config.toml
norm = "layernorm"
inner_norm = false
momentum = 0.95
Rows from block 5 of a small image classifier, named by matrix and row number. Rows with one number belong to one neuron. Each number is 128 + 24 x the weight over its row's rms, rounded and kept within 0 to 255. All counts start at 0.
After each neuron's rows are labels from the 100 images, of 14848, where the neuron reaches its largest size: "strongest on" is what is common among them. Only what is clearly more common there than usual is listed. The data: small charts drawn from random numbers.
# gate: MLP gate (model.blocks.5.mlp.gate.weight, 1024x256), inputs 128-191
# fc1: MLP up (model.blocks.5.mlp.fc1.weight, 1024x256), inputs 128-191
# fc2: MLP down (model.blocks.5.mlp.fc2.weight, 256x1024, transposed), outputs 128-191

gate.415 [134 127 158  73 135 126 126 130  66  71 129 135 103 131 159 104 117 136 185 123 177 156  89 145 122 133 124 100 111 185 143 156  98 113 136 116 124 160 103 148 105 119 122 145 185 109 146 127 115 137 132 133 113 101 141 124 117  80  88 142 129 110 122 139]
fc1.415 [102  91 116 171 120  88 110 121 136 115 120 106 165 149  91 138 135 115 150 137 115 102 144 136 120 114 139 118 115 121 147 115 115  87 156 115 123 108 139 127 171 151 123 141 127 113 137 121 102 128 115 161 150 103  98 119 100 109 103 124 121 148 118 126]
fc2.415 [ 96 142 131 115 125  92 110 108 125 119  75 104 156 151 114 149 119  94 153 124 140 134 106 149 140 130 120  74  86 152 134 160 138  74 143 124 146 136 132 119 111 157  86 165 165 131 171 122 128 145 125 166 149 110 164 136  80  96  78 128 108 115 143 101]
strongest on: pie chart

gate.380 [138 137 152  66 119  93 125 140 139 118 123 116 123 164 156 120 124 153 137 115 137 147 107  78 105 158 147 125 139 179 127 116 123 128 100 139 149 129 163 134 108  76 141 122 147 117 116 165 145  94  77 128 160 125 120 106 134 150 179 106 171 108 101 107]
fc1.380 [158 114 142 134 130 106 122 124 133  84  93 162  94 146 125 119 136 154 131 140 122 131 166 140 148 117 140 123 149 154 119 147 142 107 107 122 104 113 154 117 154 125 129 128  68 107  99 144 123 133 131  80 134 131 136 128 123 152 146  94 153 102 172 124]
fc2.380 [101 103 110 134 126 151 136 123 110 103 130 122 166 114 133 174 128 134 132 126 107 148 144 130 136  70 135 135 163  75 116 137 142 124 107 148  85 137 112 120 127 130 109 142 125  95  77 121 103 137 122 123 138 121 139 130 127 128  86  99 113 143 160 171]
strongest on: dark theme; peak in the middle; line chart

gate.145 [152 171  81 115 133 125 138 102 109 126 163 121 144 104 116 117 120 144 150 138 110  97 124  62 139 139 116 148 133 137 140 128  88 140 114 134 157 172 125 100  65 159 125 104 152 133 102 162 137  82 104 145 156 100 137 118 124 127 135 129 144 106 140  84]
fc1.145 [110 104 147 179 149 132  93 136 145 102 128 149  69 152 114  89 148 112 117 143 134 104 123 102 121 186 151 162 110 143  98 140 119 104 156 118 103 121 157 114 159 139 135 125 175 157 136 113 156 141 148 107  96 108 138  78  92 100 106  72 149 118 115 102]
fc2.145 [102  87 113 172 114 163 151 120 155  96 142 149 125 201 112 130 120 137 129 141  90 153 126 159 140 115 146 119 148 121 113 134 126  78 161 143 137 115  99 147 150 105 149 122 124 142 116  56 125 123 156 107 139 144 108 127  58  88 136 120 105  97 154 165]
strongest on: falling; step chart

gate.352 [160 116 133 138 161 166 118 124 132  73  85 152 113 112  87 129  89 149 121 138 141 180 103 132 117 153  96 132 140 121 161 118 115 124 156 201 132 128 150 121 111 109 122 117 114 178 117 155 159 107  91 146 130 131 128 172 147 184 130 131 105 140 182 118]
fc1.352 [ 87 111 160 159  81 139 133 116 150  92 193  96 164 142 139 132  67  96 184 117 119 154 127 130 145 122 152 112 167 114  84 123 132 103  98 104 101 151  99 129 140 132 146 146 139 108 149 119  97 117 158  97 155 127 132 123  98 104 124 120  66 109 107 164]
fc2.352 [131 137  87 119 140 120  84 125 137 107 116 171 123 126 105  92 183 162  80 138 121 130 117 116 130 134  77 131 125 126 121 115 146 149 171 191 139 148 119 136 100 111 103 106 118 130 117 158 127 101 124 161 104 123 152 149 148 137 158 114 174 145 132 114]
strongest on: heat grid; pie chart

gate.427 [146 154 146 121 128 126  99 120 140 128 109 136 143 125 127 111  65 135 102 137 132 131 116 150 123 146  90 143  87 109 111 120 120 119 133  90 107 106 105 130 108  95 115 114 136 138 162 121 129 151  76 126 168 115 151 153  97 125 147 146 191 171 133 152]
fc1.427 [122 139 126 164 112 120 141 111 132 146 100 144 146 103 119 120 179 135 114 132 101 110 127 125 122 131 166 116 204 150 123 145 155 117 126 146 144 140 108 107 116 146 151 160 142 144 111 151 149 120 201  93  79 124 109 106 111 111 146  87  97 123 144 126]
fc2.427 [129 183 146 137 128 117 110 146 151 119 150  87 124 102 136 112  73 127  66  93 117 136 163 139 120 107  92 122  83 104 102 129 135 126 144  76 119 108 146 122 153 127  88 115 147 107 155 103 116  82 111 133 152 173 120 193 123 102 145 118 163 158  63  99]
strongest on: dark theme; peak in the middle; heat grid

gate.432 [161 130  74 126 140  78  95 131  96 137 127 103 143 116 157  99 164 150 134 145  92 123 145  84 135 144 131 171 147 137 109 167  90 142 124 160 120 166 134 108 124 150 146 134 150 146 138 125 143 146 137 109 138 117  77 104  53  82 135 123 147 118 101 115]
fc1.432 [151 114  73 171 128 139 155 126  95 121 136  98 161 146 109 104 108 127 101 125 107 128 131 124 123 117 101 174 151 146 139 138  76 126 124 118 120 122 114  98 125 140 158 158 124 120 141 106 116 137 156  84  96 147  80 118 140 169  99 140 160 125 124 145]
fc2.432 [121 146 125  77 126  96 122 145 152 140 150 124 118 132 126 119 123  94 162 148 169 153 124 148 112 153 122 100 131 138 149 153 182 139 174 142 140 146  97 119 146  69 140 149 133 153 144 127 130 134 123 122 130 176 134 127 118  91 161 127 136 117 170 146]
strongest on: heat grid

gate.596 [ 95 128 110 169 156  88 136 104 178 116 141  95  91 129 166 145 110 154 116 128 144 142 100 119 130  92 132 103 148 148  77 131 100 152 137 152 152 123 134 102 143 151 130 123 117 121 155 148 142 111 117 162 109 156 107 114 167 129 107  88 129 154 153 131]
fc1.596 [120 157 122 147 133  55  73 160 165 105  91  83 118 137 128 113 141 122 149 107 112 149 120 146 146  97 142 110 130 154  91 135 147 147 129 163 115 138 131 117 120 147 113  99 147 108 152 131 125 158 160 158 125 124 122 126  98 135 152 112 116 137 116 105]
fc2.596 [123 131 144 125  75 113 130 127  92 127 123 170 152 139  89 141 149 132 165 122 170 123 107 121  98 158 120 108  97  96 156 115 163 108 101 137 107 137 145 110 150 142 158 136 141 135 121 105 119 107 160  99 126 168 151 129  88 164 180 156 150 113 122 168]
strongest on: dark theme; radar chart

gate.470 [ 89 132 109 121 128 124  94 132 132 105 189 117 132  97 140 106 146 101 143 106 153 142 129 134 161 149  98  64 147 112 107 134 144 156 153 177 108 133  78 163 138 133 105 130 134 115 179 102 114 158 165 172 120 147 154 131  89 124 117 138 148 152  97 117]
fc1.470 [117 104 130 144 110 163 106 119 138 155 106  98 138 183 151 150 148 121 112 130 114 107 136 109 145 122 137 117 116 105 148 147 138 117 122 112 170 126 114 127 132 136 145 117 180 113 114 164 147  94 117  99 119 112 148 160 179 125 149  95 166 111 140 134]
fc2.470 [100 120  97 156 152 164 132 118 146 108 111 109 123 118 150 131 153 136 134 106 115 150 137 155 114 132 105 124 104 117 137 109 136 170 158  84 114 142  88 106 158  93 123 148 149 126 152 164 146 141 154  93 150 148 119 143 119 126 139 102 107 103 109 152]
strongest on: heat grid

gate.441 [111 146 139 128 144 123 111 146 105 143 110 153 111 119 109 171 109 109 164 163 157 112 133  84  99 103 134 128 184  77 119 127 119 108 113 128 166 140 103 129 144 145 136 151  73 104 157 122 133 178 123 171 160 153 131 114 133 125 155  75 133 133 117 109]
fc1.441 [139 143 124 189 134 133 130  90 103 176 120 154 155 118 152  69  99 106 130  97 102  89 144 110 115 161 120 124 118 140 131 145 127 134 103 175 140 126 181 103 117 150 114 136 159 119 130 158 121  60 148 158 122 136  90 102 158 150 100 128 120 122 157 111]
fc2.441 [121 113 160 173 153 124 173 134 102 119 131 178 160 102 143  81 137 130 127 118 127  92 149 107 100 132  98 129 119 110 109 133 157 120  87 145 136 143 159 116  91 127 138 113 103  92 134 114 111  84 167 168 162 153 127 103 159 165 101 140 145 101 118 145]
strongest on: pie chart; heat grid

gate.217 [132 112 126 122 117 106 129 108 112 172 133  92 112 132 151 108 172 141 142 114 152 169 110 133 142 130 119  55 146 133 127 151 113 145 115 124 189 138 111  96 135 113 119 127 143 108 103  86 148 139 140  86  84 131 118  76  83 144 122 169 110 100 189  97]
fc1.217 [172 126 130 115 147 105 156 117 113 144 143 103 128 147  90 106 161 131 168  83 133 166 150 129 162 132 134  49 130 116 158 153 152 112  94 156 167 115 135 112 120  92 122 117 131 134 102  79 152 138 137 105  73 156 129  84  93 132  84 162 113  76 178 107]
fc2.217 [ 83 134 155 144 122 159 153 161 154 125 112 127 124 113 117 135 122 105 111 102 134 122 132  93 114 131 117 149 102 131 141 126 120 146 175 109  79 107 121 142 157 175 111 137 101  97 144 157 120 114 107 183 172  92 122 138 206 145 167 123 155 135 104 113]
strongest on: dark theme; peak in the middle; bar chart; kind: histogram

gate.279 [153 123 114 130 142  97 138 102 132 101 108 126 124  99  90 137 134 113 108 102 123 126  62 140 106 107 134 119 112 128 103 102 138 102 157 143 111 154  94 161 115 111 153 104 111 166 150 175 145 183 145 166  85 127 128 170 121 105 101  77 144  83 141 147]
fc1.279 [110 105 139 165 117 111 110 121 131 144 113 162  85 104 113 117 139 126 152 160 184 180 128 107 108 144 152 144  82 160 166 137  95 138 151 127 145 137 104 156 108 113 136 106 118 104 149 134 112 118 115 120 120 132 159 163  76 141 168 129 118 102 107 142]
fc2.279 [124  99 122 114 111  91 133  78 155 129 107 139 173 135 108  98 123 138 133 119 141 148 107 155 111 139 161 123 114 111 103 132 137 166 115  93 140 114 111 148 119 120 100 177 140 123 150 126 101 150 100 118 109 140 147 144  66 124 150  73 133 118 112  96]
strongest on: dark theme; peak in the middle; line chart; kind: pie chart

gate.655 [ 82 123  75 111 117  93 139 142 130 171 126 123  87 139 117 100 148 114 183 117 157 144 124 173 141 146 119 108 113 128  87 117 130 169 127 146 130 156 116 136  94 120 117 122 147  99 156 154 112 121 109  99 114 157 117 129 145 135 147 117 138 151 103 122]
fc1.655 [135 102 140 128 134 137 141 133 138 149 115 114  94 140 170 124  76 181 160 119 165 113 117 129 106 107 137 135 123 124 126 148 104 124 128 101 106 107 152 133  93 199 147 177 164 126 147 133 106 117 143 139 132 167  87 128 152 120 111 158 117 129 145  73]
fc2.655 [127  93 158 156 123 123 151 133 118  88 126 102 104 162 163 142 134 142 104 137 134 108 131 119 146 128 149 118  68 128 139 161 146 134 142 118 149 130 158 110 101 193 174 146 180  95 157 138 114 134 145 117 152 148 116 120 148 108 102 168  75 107 153  94]
strongest on: heat grid; pie chart

gate.730 [128 150  78 100 158 116  92 136 160 138 148 112 108 159 153 112 130 173 139 139 101 110 145 162  93 112  93 155 161 126 102 137 122 122 115 134 122  72  96 129 145 108 111 148 144 127 125 123 103 112 108 160 135 115 103 132 134 184 146 139 127 138 148 119]
fc1.730 [ 99 121 115 100 110 128 168 129 111 123 124 183  61 152 162 152 104 121 117 122 102 120 104 157  96 127 156 141 186 157 140 139  94 109 142 146 155 119 141 136 138 119 111 114 116 120 130 157 124 150 129 101 109 125 118  96 142 169 117 115 147 106 104 115]
fc2.730 [105 142 148 127  99 119 188 171 128  80 121 127 118 136 145 131  92 123 125 116 119 130  97 127 115 119 106 128 112 119 157 140 127 101 158 133 154 141 168 121 147 124 151 120 138 108 124 124 147 157 128  95 115 153 173  98 141 111 116 108 153  89 140 139]
strongest on: pie chart

gate.123 [110 132 162  89 134 164 134 165 141 125 156 132 131  87 153 166  87 142 116 143  86 103 114 106 125 139 130 143 140 111 156 148 137 147 105 117 109 114 122 165 127 126 144 178 103 125 127 122 134  81 159 128  89  92 153 139 146 133 190  87 169 134 153 136]
fc1.123 [141 155  92  96 121 105 131 123 174 129 119 151 133 120  98 117 128 104 135 150 146 137 127 168  98  75 109 108 121 147 133 135 146 113 130 125 152 132 148 137 144 153 106 118 121 128 126 140 134 143 109 141 142 205 101 135  60 134 117 148 127 149 125 166]
fc2.123 [145 151 136 117 180 175 124  92 129  55 147 117 109 135 120 122 120 139 136 104 117 111 155 107 148 177 149 135 111 121 127 117 114 161 107 133 132 105 109 123  90 127 132 111 102 117  95 105  91 143 183 140 158  94 138 143 167 163 177 122 114 142 104 104]
strongest on: rising; heat grid

gate.529 [136 122 121 107  49 161 160  72 100 115  94  98 149 106 176 123 145 136 189 131 104 157 138 117 141 129 170 108 142  95 111 114 155 116 108 134 138 140 148 135 111 170 137 136 149  93 142 141 128 111 155 119 154 136 135  98 148 114 161 120 120  98  96 140]
fc1.529 [118 107 145 152 182  97 118 153 107 134 139 109 101 139  98  94 175  97  64 117 131 135 139 104 140 129  93 141 124 194 175 143 102 149 128  91 155  93 166 112 126  89 113 123 114 147 102 128 149 125  98  79  77 132 134 137  92  90 120 122 128 123 110 114]
fc2.529 [145  97 161 138  78 102 131  97 155 139 151 114 129 137 150 136 124 178 131 123 135 100 142 139 151 117 165 135 142  94 137  88 139  92 100 155 138 139 111 148 117 112  97 126  88 110 180 167 118 123 148  99 221 104 136 117 116  78 127 143 102  96 136 110]
strongest on: falling; pie chart

gate.329 [117  98 147 108 132 161 169 161 136 139  97 135 130 121 132 129 122  85 105 142  84 102 140 126 162 120 118 112  99 103 131 137 132 157 142 149 163  93 131 125 100 163 133 166 146  91 103 156 131  71 119  97 144 147  92 105 122  93 156 135 150 138 122 135]
fc1.329 [137 110 149  90 122 137 108 112 152 148 135  90 113 111 110 120 139 117 135 115 136 143 112 123 114  76 126 151 115 141 131 133 131 100 105 123 116 105 120 128 125 160 160 150 173  94  67  97 160 151 103 114 119 135  83 125 147 173 135  71 132 139 113 137]
fc2.329 [129 122 128 155 119 127 163 135 136 127 126 212 161 152 121 122 149 139 138 157 158 119 115  84 106 127 140 120 139 106 140 141 150 150 117 129  99  83 174 128 113 101  84 123 105 121 129 147 119 119 128 137 110 172 148  90 141 115 179 173 145 118 109  87]
strongest on: horizontal bar chart

gate.512 [142 139 151 114 101 149 130 132 120  72  87 144 106 116 108 122 146  84 178 140 111  47 144 115 112 122 115  81 141 104 141 151 158  90 120 163 169  86 134 104 109 152 129 113 138 102 135 123 147 132 125 131 171 139 144 165 183 122 121 117 114 126 120 100]
fc1.512 [156 128 140  94 174  95 135 126 167 131 134 150 119 110 107 145 115 147 131 154 141 118 127 109 100 147 138 122 113 132 154 135 122 127  99 107 111 129 142 169  93 111 113 130  73 113 147  96 172 114 108 134 116 140 125 109  98  89 139 139 151 118 169 160]
fc2.512 [115 160 118 150 159 132 154 167 134  67 158 129 101 143 128 127  93 127 172 137  97 153 146 149  95 147 141 110 154 101 153 122  99 116 122 133 147  69 138 116 122 111 120 112 149 109 142 136 136 153 156 112 162  95 122 125 125 142 182 106 154 131 144  98]
strongest on: falling; dark theme; histogram

gate.373 [146 114 156  80 143 115 105 116 108 157 160 115 201 110 113 145 142 157 102 142 165 153 126 137 137 121 110 102 149 168 143 116 123  98 114 153 143 148  89  91 121 120 139 112 121 100 156 149 118 114 131 134  99 147  69 129  82 115 173 156 111 135 119 137]
fc1.373 [144 148 105 125  95 141  87  62 114  97 118 149 174 138 152 181 131 134 120  92 131  94 121 123 132 119 130 116 156 186 119 142 179 136 170 115  76 143 120 163 116 143 117 121 119 122 140 154  91 104 161 136 114 128 116 127 177 142 170 129 143  92 147 124]
fc2.373 [104 128 173  80 138 153 144 120 131 155 177 119 175 146 107 132 122 132 100 193 152 125 153 130 129 126 116  90 150 171 113 164 122 146  98 163 117 122  80 130 107 143  97 128 154 123 130 175 119 129 102 114  93 135 117 120 127  89 138 174 108 152 141 116]
strongest on: heat grid; horizontal bar chart

gate.76 [107 105  80 111 131 105 122 102 178  74 116 122 154 131 118 151 108 163 136 125 107 140  64 142 134 148  98 143 148 162 101 131 132 120  80 110 140 163  82 112 119 116 135 155 159 113 110 154 115 133  86 169 134 156  84 149 151 149 100 121 137  76 164 151]
fc1.76 [ 97 124  78 153  83 108 152  90 160  90 116 118 145 119 153 166 129 148 136 102 114 129  96 130 115 109 113 145 108 116 127 163 138 143 144 107 157 143 122 135 147 191 121 160 131 146 159 152 128 126 104 159 119 159 115 146 144  90  81 123 141  57 168 134]
fc2.76 [136 139 118 130 150  84 136 168 135 172 130 145 107 155 100 132 203 184  95 151 122 160 146 132 141 110 120 193 112 128 108 107  95 134 151 151 135 127  89 117 110 155 134 128  80 150 115 139 138 148 108 106 133 158 126 102 154 132 107 139 131  80 139 113]
strongest on: pie chart; heat grid

gate.320 [ 97 120 135 121 120 144  96 104 126 153 116 136 122  98 189  99 167 148 133 123 135 137 128 130 127 104 150 117 126  85 148 126 134  94 143 142  85 112 134 158 129 158 120 114 150 158 140 132  84 136  87 123  67 142 132 117 134 101 136 158 176  97 134 184]
fc1.320 [167 137 136 144  68 137 123  96  89 155 138  91 145 116 124 130 140 150 171 104 113 119  89 106  59 137 156 108 142 114 140 145 143 125 121 100  84 147  77 136  97 145 129 138 144 119 120 143 136 106 159 139 153  94 138 126 127 109 140 148 118 152 118 141]
fc2.320 [111 137 155 135 132 121 127 106 131  94 171 148 122 114 133  75 135 161 150 117 117  84 126 133  87 120 137 136 126 110 106  97 154 152 121 121 147 115 168 122 146 128 125 132 101 117 122 120 116 113 161  83 124 205  97 141 156 167 159  77 154 123 148 147]
strongest on: heat grid; pie chart

gate.379 [132 167 130 128 116 133 111 127 152 119  80 108 179 137 122 112  87 113 107 150 150 157 125 133  78 134 152 128 126  87 130 121 137 131 122 102 169  90 167 115 124 117 128 140  92 124 108 126 129 125 126 143 137 112 164 112 103  86 118 161 146 114 137 144]
fc1.379 [121 115 134 138 128 129 145 135 107 155 124 149 158 118 142 133  69 122 140 139 123 105 117 119 138 108 188 140 119 157 171 113  91 134 130 138 127 154 175 105 147 178  96 107 126 158 132 149 146 123 106  87 126 141 131 124 111 150 156  84 107 121 105 121]
fc2.379 [137 145 143 120 133 115 138 174 113 131 151  96 136 102 133 154 101 123  68 124 103 116 112 129 114  89 116 125 109 155 135 131 133 153 110 138 128 101 124 122 107 164 123 137 105  94 123 125 134 103 109 147 177 141 113 148  96 113 131 111 115 105 131 175]
strongest on: dark theme; peak in the middle; line chart; kind: ring chart

gate.33 [102 134 133 162  61 156 106 128 126 117 137 131 120 105 154 149 102 136 197 152 114 143 114 113  71  67 134 109 152 102 175 123 162 151  95 132  73 148 152 140 129 132 110 119 115 124 146 160 122 135 124 151 124 163 108 134 115 159 128 143 100 147 151 122]
fc1.33 [115 142 147 121 119  99 106 148 108 110 132 108 121 104 153 141 115  98  86 133 138  70 164 100 114 139 149 120 128 118 132 161 142 112 133 150 114 121 134 119 101 141  85  72 118 117 162 148 122 130  99 151 121 138 156 113 130  92 121 129 125 158 120 159]
fc2.33 [ 77 161  91 137 115 123 167 127 126 158 127  98  91 189 156 105  75 123 121  83 169  98 123 151 127 124 165 125 131 158 130 115 157 120 122 127 134 170 130 120 152 154 158 131 141 121 118 148  88 136 163 142 149 130 130 143 112  94 136 108 147 130 152 105]
strongest on: falling; stacked bars

gate.186 [154 103 146 155 136 125 145 158 149 101 177 156 143 102 151 125  96 154 147 117 144 161 152 104  84 169 163 138  80 106 142 139 144 132 140 144 113 140 109 137 127 101  93 124 108 146 122 145 141 133 138 105 118 118 164 135 153 160 175 136 152 149 145 131]
fc1.186 [110 132 116  89 150 111 139  90 114 168  70 127 118 136 123 123 147 117 133 158 132 110 127 143 169  98  96  96 128 182 153 133 119 118 137  99 136 104 150 108 111 107 159 135 151  88 110 128 127 147 109 152 161 191 101 123 123 100 113 129 126  98 108 123]
fc2.186 [126 134 141  99  58 108 145 141 183  71 160 152 122 132 114 103 127 152 162 180 139 118 134 152  54 138 122 112 106  96 148 195 120 122 121 159  93 127 113 147 136 140 131 110 115 104 106  99 139 185 117 165 126 106 184 132 144 167 140 144 140 154 125  90]
strongest on: rising; dark theme; lollipop chart

gate.305 [110 145  97 137  78 132  98 127 146  99 159 108  93 143 131 121 179  99  88 125 145 144 114 113 107 161  89  69  90 114 114 144 133 150 147 162 131 146 130 166 147 147 100 110 136 114 125 126 146 138 129 129 169 120 208 208  97 133 125 180 134 135 110 163]
fc1.305 [ 92 121 107 123  91 149 112 118 134 124 170 109 127 153 142 143 180 114 130  92 121 142 144 130 133 130 137  89 123  72  86 122 156 113 187 143 118 169 121 139 159 108 111 107 113 125 141 144 139 139 152 147 141 141 155 183 106  98 145 161 129 109 146 144]
fc2.305 [102 150 140  87 127 119 117 119 132 112 109 103  93 123 129  70 116 128 109 134 108 136 123 110 127 104 109  87  78 130 136 120 147 118 136 159 155 127  95 136 136 128  91 137 130 126 163 156  98 137 146  72 178 114 128 124 138 150 141 126 170 128 103 101]
strongest on: pie chart; heat grid

gate.425 [ 95 130 156 123 113 137 103  97  86 121 100 140 158  95 122 105 145  99 109 121 121 199 136 159 174 146 101 143 145 131 179 119 116 128 139 137 154 115 148 118 158 144  95  77 119 139 141 166 139 112 147 153 114 119 134 121  90 131 104  94 117 126 158 121]
fc1.425 [109 121 107 125 104 153 139 143 159  66 173  95 128 127 117 139 122 133 143 139 168  83 107 104 105 109 162 125 131 110  64 153 139 132 125 134 113 114 138 107 115 162 164 174 110 167 122  53 141 124  87 144 134 138 109 151 184 139 145 144 118 108 105 149]
fc2.425 [ 84 133 123 114  94 132 173 115 112 116 133 147 141  76 129 101 110 123 137 109 121 147 132 166 155 179 147 118 126 118 151 108 112 119 148 169  95  85 150 105 102 178 135 123 156 141 119 135 154 187 156 123 139 137 144 134 108 151  97  85 129 113 119 141]
strongest on: horizontal bar chart; heat grid

gate.645 [ 56 102 148 113 128 128  97 150 121 109 122 159  91 151 154 151 164 115 138 142 133 120 102 172 107  95  96 123 133 160 109 124 119 147 108 132 170 152 104 136 110 117 109 150 125  89 115 145  85 147 132 110 152 126  95 159 128 110 123 126 150 119 117 161]
fc1.645 [172 114 117  78 126 113 148 120 130 157 145 137 122 130 125  87 132 135 113 109 134 110 114 159 148 111 133 128  97  81 120 177 117 131 108 144 132 124 109 104  95 146 156 117  75 108 137 110 166 154 138  95 108 106 136 130 122 108 134 126 166 158 110 128]
fc2.645 [177 134 118  51 130 142 101 138 142 205 145 156 121 128 126 119 138  91  91 131 128 100 123 159 140 135 118 124 133 105 142 118 130 117 120 121 129 145 129 135 117 147 149 117 114 138 140 104 120 110 147 142 126 147 126 168 111  84 119 111 127 202 134 129]
strongest on: horizontal bar chart; heat grid

gate.215 [108 107 127  81 121 137 109 117  71 136  79 119 130  69 161 154 151 124 116 108 160 134 136 164 171 167 103 120 211 162 133 116 104 145 143 158 111 167 136 126 115 138 132 140 103 156 130 162  85 123 170  82  97 107 146 131 132 147 134 180 136 105  94 141]
fc1.215 [139 135 130 136 152 130 167 157 176 140 168 111 132 179 120  73 105 138 139 140 104 121 130 114  81  93 157 126  58  80 122 143 156 124 128  79 172  65 127 130 139  98 147 137 157  84 116 108 146 115  96 172 153 140 130 115 134 121 119  99 109 147 165 104]
fc2.215 [124  87 125 109 138 145 189 124 113 130 113 122 143 131 142 138  98 132 146  99 145 105 111 168 133 154 145  99 108  88 116  98  97 116 146 126 106 143 124  96 140 155 113 168 143 171 124 138 114 171 164  78 147 156 157 122 144 154 109 143 133  94 116 113]
strongest on: horizontal bar chart; heat grid; radar chart

gate.300 [107 157 139 154 122  72 132 132 133 132 119 114 107  91 120 117 168 115  71  99 105 114 138 138 141 148  92 124 142 184 130 128 174 119 108 167 149 138 101 116 128  97 102 121 126 163 122 160  89 123 131  99 105 123 153 124  95 123  93 180 144 132 132 130]
fc1.300 [125 115 156 129 169 119 113 124 128 142 103 127  86 106 121  96  97 128 110 145 130 137 138 132 112 111 138  99 140 169 163 136 129 129 123 160 104 123 145 134 127 108 110  91 128  98 126 129 147 102 115  92 160 117  99 185 154 136 145 131 134 154 137 116]
fc2.300 [175 160 126  85 128 123 144 134 132 122  87 157 125 127 170 165 166 108 135 136 104 118 134 155 143 118 144 123 150 126 114 135 111 116 126  97 167 146 145 130 102 120 108 171 172 148 168 103 142  80  69 136 122  96 116 154  92 120  92 109 138 150 139 108]
strongest on: horizontal bar chart; pie chart; heat grid

gate.164 [120 117 154 128 156 128 120 127 119 119 162 115 121 149 125 106 101  86 180 135 156 131 145 133 110  99 137 115 144  89 117 144 111 126 106  72 124 123 135  89  85  82 118 118 116 117 113  75 147 139  67 123 139 119 137 114 132 134 151 132 138  99 127 112]
fc1.164 [136 121  90 140 177  99 131  98  95 144 127 168 108 139 121  92 146 145  70 141 170 109 107  74 120  86 125 141 113 153 143  99 118 120 105 126 153 127 160 145 131  98 188 153 145 141 129 139 142 124 136  86  97 148 122 116 142 136 120 141 145 124 170 104]
fc2.164 [142  95 133 167 113 141 169 132 145  81 153  97 137 118 149 137 119 121 105 160 139 181 113 130 144 152 133  96 133  77 111 121  95 157  95 108 127 144 148 126 145 177 126 154 160 119 142 141 120 148 176 156 120 120 160 122 116  93 156  77 141 135 114 113]
strongest on: pie chart

gate.362 [103 114 104 115 153  63 159 121 130 162 151 148 144 157 147 120 131 138 130 157 149 108 141 121 116 112 114 135 151 101 101 116 152 150 118 166 136 137 155 131 103 114 110 127 147 143 149 108 125  88 134  85 116 126  82 126 103 154 132 160 139 135 109  85]
fc1.362 [139 114 128 111 100 134 108 101 124 122 112 128 149 115 154  89 123 144 174 138 102 134 108 152 149 172  95 104 120 112 124 128 126 115 128 135 160 131 144 110 163 124 174 103  93 149 143 137 195 121 119 110 140 123 118 133 149 134  95 107 142 136 161 136]
fc2.362 [148 147 115  87 158 108 183 195 124  71 137 138 120 127 156 140 131 108 130 115 121 100 153  82 123 102 160 154 126 118 150 170 144 140 136 106 115 177 137 117 150 135 102 161 115 133 143 120 127  86 173 109 162 102 158 135 157 114 112  55 137 132 137 111]
strongest on: dark theme; radar chart

gate.661 [130 115 126 109 157  78 154 135 144 156 124 130 161 175 149 143 128 138 172 110 160 167 179 131 138 156 108  93 169 147 130 164 127 152 136 145 129 104 145 120 126 124 143 125 101 151 122 162 117 123 134 138 155 145 121 172 131  99 113  88 101 155 150 132]
fc1.661 [147 144 164 134 129 111 127 106 139 141 138 131 168 186 147 146 113 109 159 138 161 152 148 105 118 135  96  93 172 144 110 130 125 149 121 137 115 110  84 176 129 117 142 116  93 139 148 167 123 145 141 123 144 150 112 148 117 125 106 132  92 181 142 109]
fc2.661 [ 83 103 114 131  84 124 107  90 154 125 124 158 138 116  99 105 125 104 118 132 109 157 117 105 122 123 120 156 145 102  77 123 143 117 147 150 120 161 144 176 157 141 134 152 101 115 172 139 135 153 127 133 133 146  97  77  95 159 122 179 119 160 123 126]
strongest on: pie chart

gate.628 [137 132 156 110 149  86 117 121 108 137  99 143 168 129 165 155 107 131 161 118 170 120 139 101 114 115 145 149 139 101 134 138 130 122 121 133 119 183 106  95 130 121  76 197 122 159 133 161 139 121 162  93 112 132 156 116 125 134 142  69 172 139 100 141]
fc1.628 [ 99  99 174 128 116 150 129 149 101 175 118 103 108 156  91 135 150  92  95 152 103 121 147 127 142 123 114 105 122 146 143 147 124 110 150 111 110 115 108 122 110 107 133 127 136 153 118 130 123 145 157 148 127 161 118 147  89 153 159 146 104 139 130 143]
fc2.628 [133 141 145 114 112 132 159  98 132 132 156 131 140 141 140  98 115 137 113 122 116 167 105 129  93 100 145  88 119  82 140 175 138 107 136 122 105 127 122  96 157  68 160 129 120 142 143 106 123 195 135 108 117 138 153 118 103 139 133 135 125 104 120 124]
strongest on: horizontal bar chart; heat grid